config = dict(
    model='image classifier',
    dataset='scattered letters and digits in many colours',
    train_examples=97500,
    image_size=32,
    crop_scale_min=1,
    horizontal_flip=False,
    translate=0.12,
    targets=['count'],
    num_classes=6,
    arch='resnet',
    norm='groupnorm',
    activation='relu',
    weight_standardization=False,
    depths=[4, 9, 4],
    kernel_size=3,
    stem='single',
    avg_pool_shortcut=False,
    widths=[80, 160, 320],
    mixing='cutmix',
    loss='cross_entropy',
    init='trunc_normal_002',
    residual_init='none',
    optimizer='normuon',
    muon_scale='original',
    lr=0.018,
    momentum=0.95,
    nesterov=True,
    orthogonalizer='polar_express',
    adamw_lr_other_params=0.0011,
    steps=7600,
    batch_size=128,
    epochs=10.0,
    lr_schedule='step',
    warmup_steps=380,
    weight_decay=0.0,
    adamw_weight_decay_other_params=0,
)
Rows from block 11 of a small image classifier, named by matrix and row number. Rows with one number belong to one channel. Each number is 128 + 32 x the weight over its row's rms, rounded and kept within 0 to 255. All counts start at 0. Numbers have three digits each.
After each channel's rows are labels from the 100 images, of 14976, where the channel reaches its highest value: "top examples" is what is common among them. Only what is clearly more common there than usual is listed. The data: scattered letters and digits in many colours. In brackets: how many of the 100.
# convs0: first 3x3 conv (model.blocks.11.convs.0.weight, 160x160x3x3, each kernel summed), inputs 0-159
# convs1: second 3x3 conv (model.blocks.11.convs.1.weight, 160x160x3x3, transposed, each kernel summed), outputs 0-159

convs0.135:095127130147137157128131050147131125155146122097102165147131106085050101133127150104060090093143116114158173121157084080093115151085132145150135146107112110175140169095115151144093167105126093146150169155144110202236128073140131179150097069062114145144141142093154109169138157130218150159089152128119115113148127175082060108107143090078151118133131123084107124137166106125124148098180121085074138137151152125137172102133111101159137115152153070137146191119141102204120170158131096
convs1.135:101105069106105103082128072067120085088081061141130135115143135153149162119118056117154116156130166101099103095147172137134140132174115100125135121126132119097122096139131138089064103116101134144127096109101135083091108181128112090107157142113092106071146098188103131118059103166139131086097112104159111103142123087099168167111128061104148151120121156102149119102074119134129112107069067194130103111084191141194103172172111088047131114135109098121099089151130085076095097059131175
top examples: count: one (74)

convs0.43:066129110085144152121151131149095219134154103134106115127168112132100125108151160114163140159140088119114148116155161187123172136120154182159154189150148140094201155133136149104059098129123108127153110153118125122192101094133097166151112045173139167080113152090128167164092179148015115133156077116100149130102098103144122148108099110115122140074165148172120140175130145141127135079112180129094102124115177156169178127092125141113093069187163162134164143114170180157128071155132123
convs1.43:159178138202112096156138099155153109169111089130098107142134110144157145114133146133119183141203147112107122147162111112125113127113137112113103148086135130120101084167150099093134157120124155144097146143177186186176140128123140124145146167102106074134141117116143128139084099133100133121121076184199021091082102084095076094156075135179120082131115120145112147164161077094128127122142084128114170128146083073101057139136136089113165125117145123110068075132142072209090152056084121
top examples: count: six (49)

convs0.157:159136091076151105155075170107121096108153142242171136151132124096193146181098113103135095143094079161178132150111158146110096129196157137185129130119116127105143155090121106152152104095134164121082125073074173060060103118115171093071101182114122134105152135150118161054183145117151169126139117147140143096091173137082157131149125157169113121127106134122133092072114151112104083125138109112226128142125133121103123096112115204110124144168153088120138179100124131071115127131106109
convs1.157:151090166147125126118135124188195054154115174104163149117084106115083111117108093112136127132109126076110121116137147104089127163088131113072093098133125167131143135126139112106156144170153149158088074129209173198074232135146127094136116127126137115149126113108145125128143144135110105099099154121135178168057123118219150121087125209068153151178151123186173160144144140110078153206117156104111125135135133154132150159132114102103166156102107115113127132165136167070159165192118109
top examples: count: two (64)

convs0.145:097087119126113141095131116169087124117114167122139063182145151090170105137113080101130126069099122112102104128162045142131194154124195148177046152129146101129115166140169144143166094108146116109093182136104142087132120117144080128157121052110176096112153183131126092062164139112166136142070166116133124122094121088105114113131131057184165177068102086058126128189106123096152121155136133136138135135144156134119135144127166093120147138177191106134177143175093193123138130137114180
convs1.145:119165139135118143151114142112157149119187135161150136100168085124085134134133143125116124192148109165182134155104232114154088190121121158142158077153123165134155157104138141158137134147165116166125083128114096138134158167131199093161137178179163156128157128106164181206175187145153159124213120115135142153153169128208172123141136121073137127157139118159174152046182146133170145079174142123141105147085118182124076152111112141118192130115118121156108126088149147153168141101081132
top examples: count: two (73)

convs0.0:123104125110082113088124135120131117138062143146206119091024104133139084099170115114091171092142177124134197128146060088143148144153108172104079092140106107112077135118161097147105162117141125120109145130139136070112206211099115130128145110154121146160121156105185123158143106082148128141072147061144129167157138080106167128136131118162123135108129165154130113138122121137090045104101089125129123199092074160093098128068096119155126106103134168117061107103113159114162157168145079
convs1.0:130133127139140139212094076172149118113156145132110091143171117077120138168099120126186108025107155166161073104133028110085099113140131140115141150141149113121125156104117080126105134125147119137130142095094087100149161177105090129122147108131128113126132126135125143135138129132100122181166121066131155123082089136125157092141117164172134110155118102209129178120068156143148106135123045171087130161145124141130117138128093116050132091119132255114181154097075094115128077130131133
top examples: count: six (43)

convs0.158:138149120119085105159132154163147087053092137078146096128130130071141151149111086102187123079162127169066082137147074151134139129184123105144071108145140116110145154134133110089134132161110135148139137204112148153102150174117121106127144139084071148150203124114146141141122112127161144168084121165126118106120112119135095195123123174111104143132127132124134119111159146155142088161127088169150101141088092154105121134108126069103113097117138255102101118164124085147092069045161103
convs1.158:066160153119073086137093110126122157160137126109098149116140151174148165136139185146120154020158179148149072160118000097171116150085154157156114182106148104121126117113066025141149132139135138103137131123118125109131157120166093123118125106134139118125094137145104161154124150152127115077074093094148151127164114116144127123135121085140116120123172119165148093131174157131133146099175099143144156162167157092136156152080155098180111164145122128126075107140150117119116067154144136
top examples: count: two (39)

convs0.33:205080085082107155100124119132122133109091144090172108157177152074192123142118083132099120153191161149084100157139107091143115141159197144142088111149178100134114141157225161164149099124141112106115157161145089110158118165077132129124139236154165094102121075107171099149157083083059121127134109078093141092124171116178134117117108185169133137128138171148147146123102147142143131108146087145128100134118126121146145097157118124130153085151159097150135110138120041140176153126068078
convs1.33:021154101140102138145116133079148123131099145059049138113077145147073126115157115131127137121100137109170129133115121167143168135089137128153146087145068200138139152101097077098134132125160140125149099092130147149109122147159108144167066028090135165117129126142115127130123163168141176123122145160153178153117147172129128125212147205225130124112113081103131126096128111166142108104154178074150124153121140153109066145082086061111157175126112090121143149101114185123148153132130117
top examples: the character I (35); largest: I (32); the character T (25)

convs0.134:130128148097147162112123118085129183149123132047158168120129132130086102125118177137167159145070119146156114131103163121145136170149108124146071189090129163130117147209144062128149159128113177102125119167233130110091102141150140130140120092052098171127171150149144201195094074088058133133132195095131121121103163128096175106089095097112125147151125105146112108150156115098092095121113152074126093104189140071141191083162145152150116159110134125105087104141151145086136140164143096
convs1.134:096106095135175166129151114095088147072192151138138119108220169140129152167170123167124097151192125147100140121134125081138150083165136119146219118093141110107184131057151132124169127154173124173132143097075168094205204137130134124147166192112110126145111141117118085124092112076164117111118116085117169145166118185115159149144165109072165145114182113075101120083126155126141116134143091181107118125102150152157084143119109205118112082166117138137119100161165141144180103142115167
top examples: count: one (69)

convs0.105:096172177170150104113121136155163194124133108153079097140112146083132120115093114140103109067129111050120123102127066189133107186146122144173064092114153175083100105145123171158223153113086061107130146130102160099094136157141139127110077097072144156102130164157166129205158137132186130151058135158142149112102132167084116170138109113068115106020130090099133116150176097117093142125107180156108094139152143128148117082108118094133129141134153172107115165151150105125129134129118121
convs1.105:114119072117173181176180140148164158140116130167180185131134123127099100149074149082136110160072129169145072122145130087119144113128129106119126136137082106116139117096128145114134202132102153100102106137103136197149169127107156117156134177085097131153159111076131157144160151107157141182181153175117146188122148178214183109093137138068188102177120167108197161112144142109121149167153144212188174143108129140120173172085139133151151114158174112101133152141134129097157160105134068
top examples: the character T (31)

convs0.61:062109123140126105103129098129109143112104066140112118122067119186176156155093138127165125156144172129175118132134092134158129144142167161182106129144123092149119218161183173126184134103155109066119101119103159055115105101121176112163119132100125140133100095101133119079195129143060115169136127125162125098080132117110154163073117052008128100098172121147157100189079110153105125151139127072171142073124141140146106116157121141138103135106149136149142137158122199072143109139105118
convs1.61:156093161139130153149148193108063184116125153130170107109107127104147126118104101121133081099106107069158095111104121107106049132148106096173137141083087143094141063096149105118073129130125142158119141180087166110179123116131154132124100139075121073162178144130133142060159122158116116137046146149149092131121143174097136147137104094069102121069096103088080145154214118167132130183104213160200097159163132131116108072101144122102107107160127149069115117100147136173088148155110119
top examples: black (40); count: six (38); count: five (38)

convs0.44:121140128109113145105104062125124115084106099091126107137124135088104110120141148111131152089129137148102131110137090136135173106101165173170114124134158206149109133104196142136132130142210171147126150171030184114129181137119165126155175062137144126105110127153101140187101099104210131150116154136142125146132109093157104138141114042148156122103152124059118100131167149114151145094114244120219148098102149205123145125097119068141135104167159113120122143115124170092116155152143160
convs1.44:100146137114157141157144134154142156113124143204111172146063094105112128141083111107105111145076131147138138115117166077082083209156156115179118123119099126101138166157113106162176155065065062080115155097219169098170141152147122149127062176085113126154125130155160132070163187169169131120084138133140082150108150131102162139133114183177138106064137119105179120177150102126140085184114094109126150140147102156092117094196116170129150097140140181136165127126137123113076113108126086
top examples: count: six (46); the character I (26)

convs0.138:132132111171081120129119134122165194125138172081105167113110116137110126162155119114086136111112108096163149128069111156078117139144123123156073127122095164162115092101130099122181132118102139143147117129127134145154118126140000136147101136061150120132183127110149101136077133095120158149102175125094123150195095114099134106140146106130119150091075122104173106075172166219123152116106152129105124159158139108087142173103171120120074146190153061114167121076104161123138147156191117
convs1.138:098144152117144131163138080161099138068070078151101144198128116113154138087125144109163152210170137152141091156180190099159101097085165159060164148088108146104139145113136174152177118114106126122123152130088127102110118170146129121096098097158124163142056119166120114180085133154135050138138097079157205166116138123113126110075147080094173096151150083140104100105128097116140168069164062187119144181142128149161097144144099122137117105124092115156132183155141168177125127093088102
top examples: count: one (68)

convs0.149:122118139153139150159118122077094104136109131203123107143128084162167157165080115107156140109100150134131133120091127161090113123140144168174201129109086086177121128095130146133163081130123123120111123126110079074080138148125102135106114123083124099172158107140070138022154108152195101112067151063135158116150177149106135107120135088090128104134135090197138103089199095066122099084137172120121115148150130104208135046102183175138136147170122086123116112092153152082168151161141130
convs1.149:179118103156157124142143187111147059152091142105166171074146123118076088155121082129158125130112115152132162152121158111155138146105135056112104111125125143158105093124133083132111191111142149091152092142150117178108165091171195066131155166153165139182163097070173112136204130115128167095185152126163077106093109161186108116107120156106134089104192159121124114097095163144112211162190152082136169136062084135079118156094133102134130098104136115108131153124134143111140145122085057
top examples: count: three (38); count: two (37)

convs0.10:109137121125087144134111103181117186089147099080066132157170099130098132118166146119093177104114096104090101117150114108125152180150145201168152157156112168140164163120165126149094085147108092117075146126107101100180122123116140210098132074187110124118090160154117174186098126148052143144125099122151189161172114095066066129127124154077159145128122142122095147139155172138137130049130084135108100136167136122169192083145139121157150134163127111144179197107148109153146186161088092
convs1.10:096164118135138130085150099142114088128087093173111125122139121142104161133136110139146118145172104116133136115158160137143183077083119095092118102086131110159146080175089109076106160161130147135104116123144181134126151168172141148144085141116111138117137083093096129110103088116046111144151141150143116076142063095102096121126136079181058088129113148108120116123097077123160134154127100103150102121048129141007076149130092107065135091118106113108085009103110094168097122063151132
top examples: red (70); count: six (70)

convs0.1:075130108114145142120098079172159074140198148164082133080114113109143130106119124051112140154116154098166109129110119196130110120097103159121208097103090159193155118135133200089082160134137132109137145164148155099107075166130137165110157137131169089131109130138159109115121146068127120157124108198100129139191224153092176105140139131051166118156126110156111150128133170101101156102146129090157149108152109164116171133109111110134143147116099069177162144106125030145193116139150121
convs1.1:132117096131159116119201144093088161164060129141132112191173123128084127112146123161135140072145086074101096125080086093132132131114158113109097153128143120089107151164141053167110138160152132142134081091051104118094109127135120126132137130086099177108124102102100165119156090169043093080149115121197097139087088098160073134094094110079137087132110151106125114142133082133171119164140181122153115076074122085098086131123143117107114088122159063044100143085131136087088158129069132
top examples: teal (67); green (64); count: six (51)

convs0.76:109108129125156094111130112116091193127147130086138148141076129157077111196100091152133147087127141138021110131081174110103113161109157161150142130102119145113095120198111153118114158101186109145127136072121208174085166156098089205091140105121110133145116186150165166129152113130056155197149141185099125169140089136082076096182146145138109106127142085143110126071118140165161120140119103154142080126144119099124150111133138109103158113155113095139201126091147193110138119161166189
convs1.76:149124093136098125109125108120105116146171118127100168120223170106097141087146161121117092129181116082122123148161104106149163141125146159123183112141160188150146154096135104143167127167133070099141112160126090127144123058181139090198130104088166126088135122084108074196110131113183129057198113097088224111169118140126157146128156116065135128164151157143126159126151121078132156094104170074097109123120155109142119103130073150164074100120121066182126122132085119166147156087075114
top examples: the character G (25)

convs0.152:151084206110118157130156095119152074114117124076129118143115066120101126136170099131117161121154105167129123099182123120162165169133156138162147090113176176159092189133162099144128077126115061127145130132183103184099143157067106151105113120172124048059116139101093110058153122109143103156132115093159091144100120076143127072134113066086190140113094119092132169141139201098112077093143116097073115162111149151146150085154179150153131084111150101140119137130158145145170123203111108
convs1.152:157124091128136135140112159080125103210185155149119129186147194090176101083115141083144128122184173145135085150102184115102120097168095147104151119134105064081187111089113133098099158165196160083140104100095112116133127138122101145154157146144158185174061136127132173204135179152180129125159145090145131068174120107128115128058116082144135166138142098134110090114153113078177114082145153140127129091141119123148084171120108124079166132133079112135173116117123107062065150118142158
top examples: count: two (48)

convs0.125:136111129153123118098157096142077053123123134118134049139097135096116103088146067111109132104156114120168109088137123159184100122135163097129181141145108137172128152095147184131112100159084113116132120186086092123143150139064188151170147070122112134122089152092092153049211123150175165140083072122182082140132130105137093136119080116133175127121149120122122142147065100031150137056127151138062112152099115090121139122151151137157127130174146163163166165105165074155171140129126109
convs1.125:094134093084128171123129142091137131140142059111161130101075154135131169114149163091055175137157119114124096169118140145163133151129166120113137101094134121130086142163153089131122104132167077119177124141127100095113111144148122111142106081163153104170078146093187117217093152114158118124125145180127121066103075119097117093126141155096121129134144172076099069155118148114137178075134164175133141119109149177122183151116084006111166092120152096140114056060144096116154088144071158
top examples: the character M (25)

convs0.159:128139122145078125092164129044143167122114119153163098121116143163098166109166124161156157125112177145114084115133105118100153119159107114178187194148147115097156137121133102110038177157125147150153109130157133157195148119173159145125144112071155109092081139078090129062130123098164128082104089086119079146056151081078113076099121145060111123069059111085123114131126115134148155160145205114185098153105114116127103115122135196135119070145160068137140114152136186115135139133094111
convs1.159:168141116122217104140111143116092151068116178153097140152132099146123101149170094110100126116127123087211114183074134122141094166137159141126138031145147127149112109117094155136135097123131172130133126097139156126073154120115131136125124158165139133122175150105112107149134132122153078104112180148087220157139091193173185155159138165072190192146085098117168151094106151127121099185150142140120101188109091155089150105214152150156172184073098100099106148142122100137136128130150151
top examples: count: two (40)

convs0.62:146060143132092126148175181063090072133111131107123129150101154158095137140130109150147105113087114095156125155117121131188191199140103184131126140202125151193129147134157177152116061182186099119109126129146126131136137125087071134124106126076115104112121095100118125100113126071015141139093141082106157137133059129088145118144136169136140104175114069109152082095149167100164093063126140138134147146172153174145119129139078130146173133160105175181157171113128135114129157156132181
convs1.62:165143085126187135117082141107136159106167100148048117123178103111148120130101091137112172139137133160115120090112069120097077094128171096189205106101117148086168114140122095103163161095098167130145106078132145025113137115192144135157154152111120090125133191152135144132181125167097125093135094104145179079099131144160140155131161114118157189100109139143127152096163134163088084180119099075109089133119087086115159084125149169135122123071139060106110077138099180158159095174098113
top examples: the character W (25)

convs0.129:100089115166139128177113150123125141135091186109120080108072107152134155095139135068161182126147125146173097107100113138122093098131140101096137137115095099197081103076168116123117141142082078179168142179140108142164143146058112107146094167125097063182147142110129137050063100094142135107066152162108151160181126112135139148113124073193119100096126106054130087123147113131121098104140133144035123096069101127104147114135192125127139193135129179150160105143162108079125125138146169
convs1.129:127074117123092135106115118139101146205084109101094134069185124172153170137177171127173149052094131161116134156136052139192128110108118145107149151134129132109116127158170062113166106143078084156100110152092116073141100129110178164127103161181096113088138160225108074206073080103131120089080119135108107127118112105106088132102107204103104160108129174112103138153110059104142156139147105158123119148179142117142131180105125138117148099125117126130050143120144096153139122133105096
top examples: count: four (36)

convs0.155:105117164159118168100137115108129131153110144162181071116110151060158115157142105085098115138140187110233121086175133135161103131104167110169150127103126172125142173116170135111132111142163106128148126090132080160173150124073128155136155135121105078147121080090114112068205109150144167135052077128136144117091133054176095100095095076133157145146114107097141104164137082106148117100132132146123102126071121126142110137071127104146134120146161154108130139111134000133133168131076103
convs1.155:138129113114131150121162079154191089102164098098068144123059122106059150141133135145095162133158132131131111147078108107156120173174111154142131124106132172113166102167113147125122087101066145158143115142111086105106068140124144137177091125146216168119060127071163102198063141139135146136178117117136127138122047155101103113125111123061117122116180149107085169139099132112072182074143133049105163095111117086088154113140126103102147077089128124178138173063123107127148156144106144
top examples: the character W (29)

convs0.139:129132079138142154106083149086104182129120080131141098126133115139132121117067189166088120098122131141124151104130147150114081109130113127137184122150047131134091118090175026143164146090108143118191141154152194152151075114161098065167107128115144163159209165131124142196091104166060149187154117192136126188170201157053136112118151134122099142128094126106140125134111163106141109126067096108098146129124079093085148125137140117155107091105126109138135127119079125140157118181131093
convs1.139:106159157138140102152134083142098174076155099106098163129111117133148177167168146165156087151132112098140169146152132115103168154126159081079176155107161126123145125102163212089131107153169111197103127138117100102158140171125136136114094147071095082067076153131141116161114155108104081128149161065124198171120121135112173167114154100051158150094155140122134122049123121115119146067103069186108146085108184144181126111094086153087098117190148092122100173155089117143143146093119164
top examples: count: one (58)

convs0.72:144050163110124153182158155161145147134122174143051122132079159089189088159132158156146094137181095119150128166151096082115164133118162077167086151141144144117107145119146144101162106153119146089089142084090122173123171117178157124111120128133177083164199157147197140077179173126152163162192119167137126142105142125017129135156118086079119148112174143089125143091113159154133089125143102078123083165102144186116175155100126137131115128100157124123078132112087126107125077101096152
convs1.72:126123167145111074149123181117143163121132162157186127167172131094167104145143124153072121098153092125126100084122166140082095096100135178112104064087141115135173099137099211156099188164168128142115132118132221116140173124162116151069120141078200175165124097140183117150203135155209130111147146132176153191103097097086126105134108155096128109161094132139183117143116125107137123089137128097181109164130106147125102154133108133085140137117076146162181096084074178162115120141113133
top examples: the character H (25)

convs0.98:071148180163174089112136125119094105126121187122125140143112142133156145131114118099174170099138134153112100145072112153136179162137173172173084153173133169142113132129171195117148089133181140147128149073107136148102129093142120088130139159092117122139072145187124108139118055078048161130120127137112154109096089053153116047175130185172106158116104137071122116109152112157119104192125142106134128119100126152088170211142174130123199206122132107114139170119169161116112130141170144
convs1.98:149122063189123135095173143100144125106121047125089135092156119117082147125162145086091131130116089117112136102141118097147086133171111103092151105132120147153092089137134083106139149115083066097097134129097118075111075125133125162097104109129123157139167166120107171127158111136095108089176079097089062103091128169162074128143148138178141086121112121153107119107100152149160179124099138095045096099169084104169072014143142152145042069143148080111091108119130137170158156124117138
top examples: count: one (80)

convs0.8:123133097113124128144114094129120146101085080051086091098119056085073109120129124133120128175135115154124135133100102087151152105136113165125188180133141160129201112174119107130071077201172061126153110081125086133174073116149142187158148070147158178142110154167113176154121104077171136120133138112182124152152101146082114095131140108110120113131128087088110133150141154184165146089113142150107117134133149176126088063163221118109111081124147118097095094125149117211149154146150093
convs1.8:126113147155082113092157115135099083117149090156155078118153123180127167108192152139149142144189124103110112119212188177106118109096104084114109070078215049097148109122146119074141150103100169116110128162174185164124133090099114139147227146184139061132136159122145103142053125167107168098117129131152136071141107097097129140144103115193122149111126104123098133129138048110153139110140116134108124152111129144106094147112085103095132134131115129126108114161078045152098091097112118
top examples: count: six (67); red (66)

convs0.108:145133163071097078135099087134144100138145095145105166108130059110128101125112148159119147089153149103107117172134089056147131128125126120146215088167130152096130139144115102095125113139121113158136164068169163155131162172139094140137099103116154056107090064106121109154104126148158109109151089180150093149091055133115102103134141140159082121106089137086145157108160124166087105078121149139166131113085152123072174210176109097116136122114124192094204170113127089157060126041115110
convs1.108:103114141236121080112109182118143110118117157103101113149129199110099150132205121115185124158140129109095106064128174139060150118124098068077106155069113104187119108104136117118098137147160131195138134160127105155171159130092102100177151112114122103110161096137132084099116123140151165166111148124134200128207135083148163122103152082150177102151160124120115137154136138106133092126122124153096081166141111147173041107052137080124102111144091112085110094123112138088168092111152083
top examples: red (64); count: six (45)

convs0.77:178096110113166116109117164123108157116134143209132136112105112149117160143144157153149143175127094135146140117173121109116095135152072137129110129140126106093092096157081146076116200114178198108122105088100189051113157131167138126116111137106098084162124096083126101159121137076078125115172161088118157119096196152125143153114138116088133116156135115139165099069109130161112064143131112066247102100101109118099123095127133185129133176122092041178124094089091139098133093104172148
convs1.77:129092139128183122116147174100081157123154142128169081126150155145126120080137169115094125142136162139080130085120158140131147044065108149027135123167107043140103136127106083140070108154095093164163119157130118157134089143092150096112109134104120122136062099112130141053113130144114090110153160170097097113120087110067134100098133171056076109116110078089077104162089040147140089105108134126086096114150154073121097153152125105094093127118143103125066094174115136124097112139080126
top examples: count: three (41)

convs0.13:153092126124140164160124128174152183109175135122096105131090070122163145129107114110106113140082132149129130138112106136093095141210165117221160126086106142114095119130184162147201176079116191124154151108150146127102108156140100146124179118140106089146185164097099158055142160121099158148063095178156082120123058161101163064095111161149135124122098172074116137091067197124119093116135088110205119131169119129146116073132171119148141139144146120105181145158127080111136155149130110
convs1.13:173140125106120126106104190121131213125112126168190105132083156112171087141089095081115073101093131151162100115119094128080118096080138143167138166129128163126122164127109163160114182158162081174118177125124169115099124162149140138135140137122089104146116098137123110094155124145137129115123198188121170183117197120190164121137124182076166154219147157189180174140206156146126083157121135136130086147162099103161130113144130126112110128119167093149176165085108203094151096152130135
top examples: count: six (61)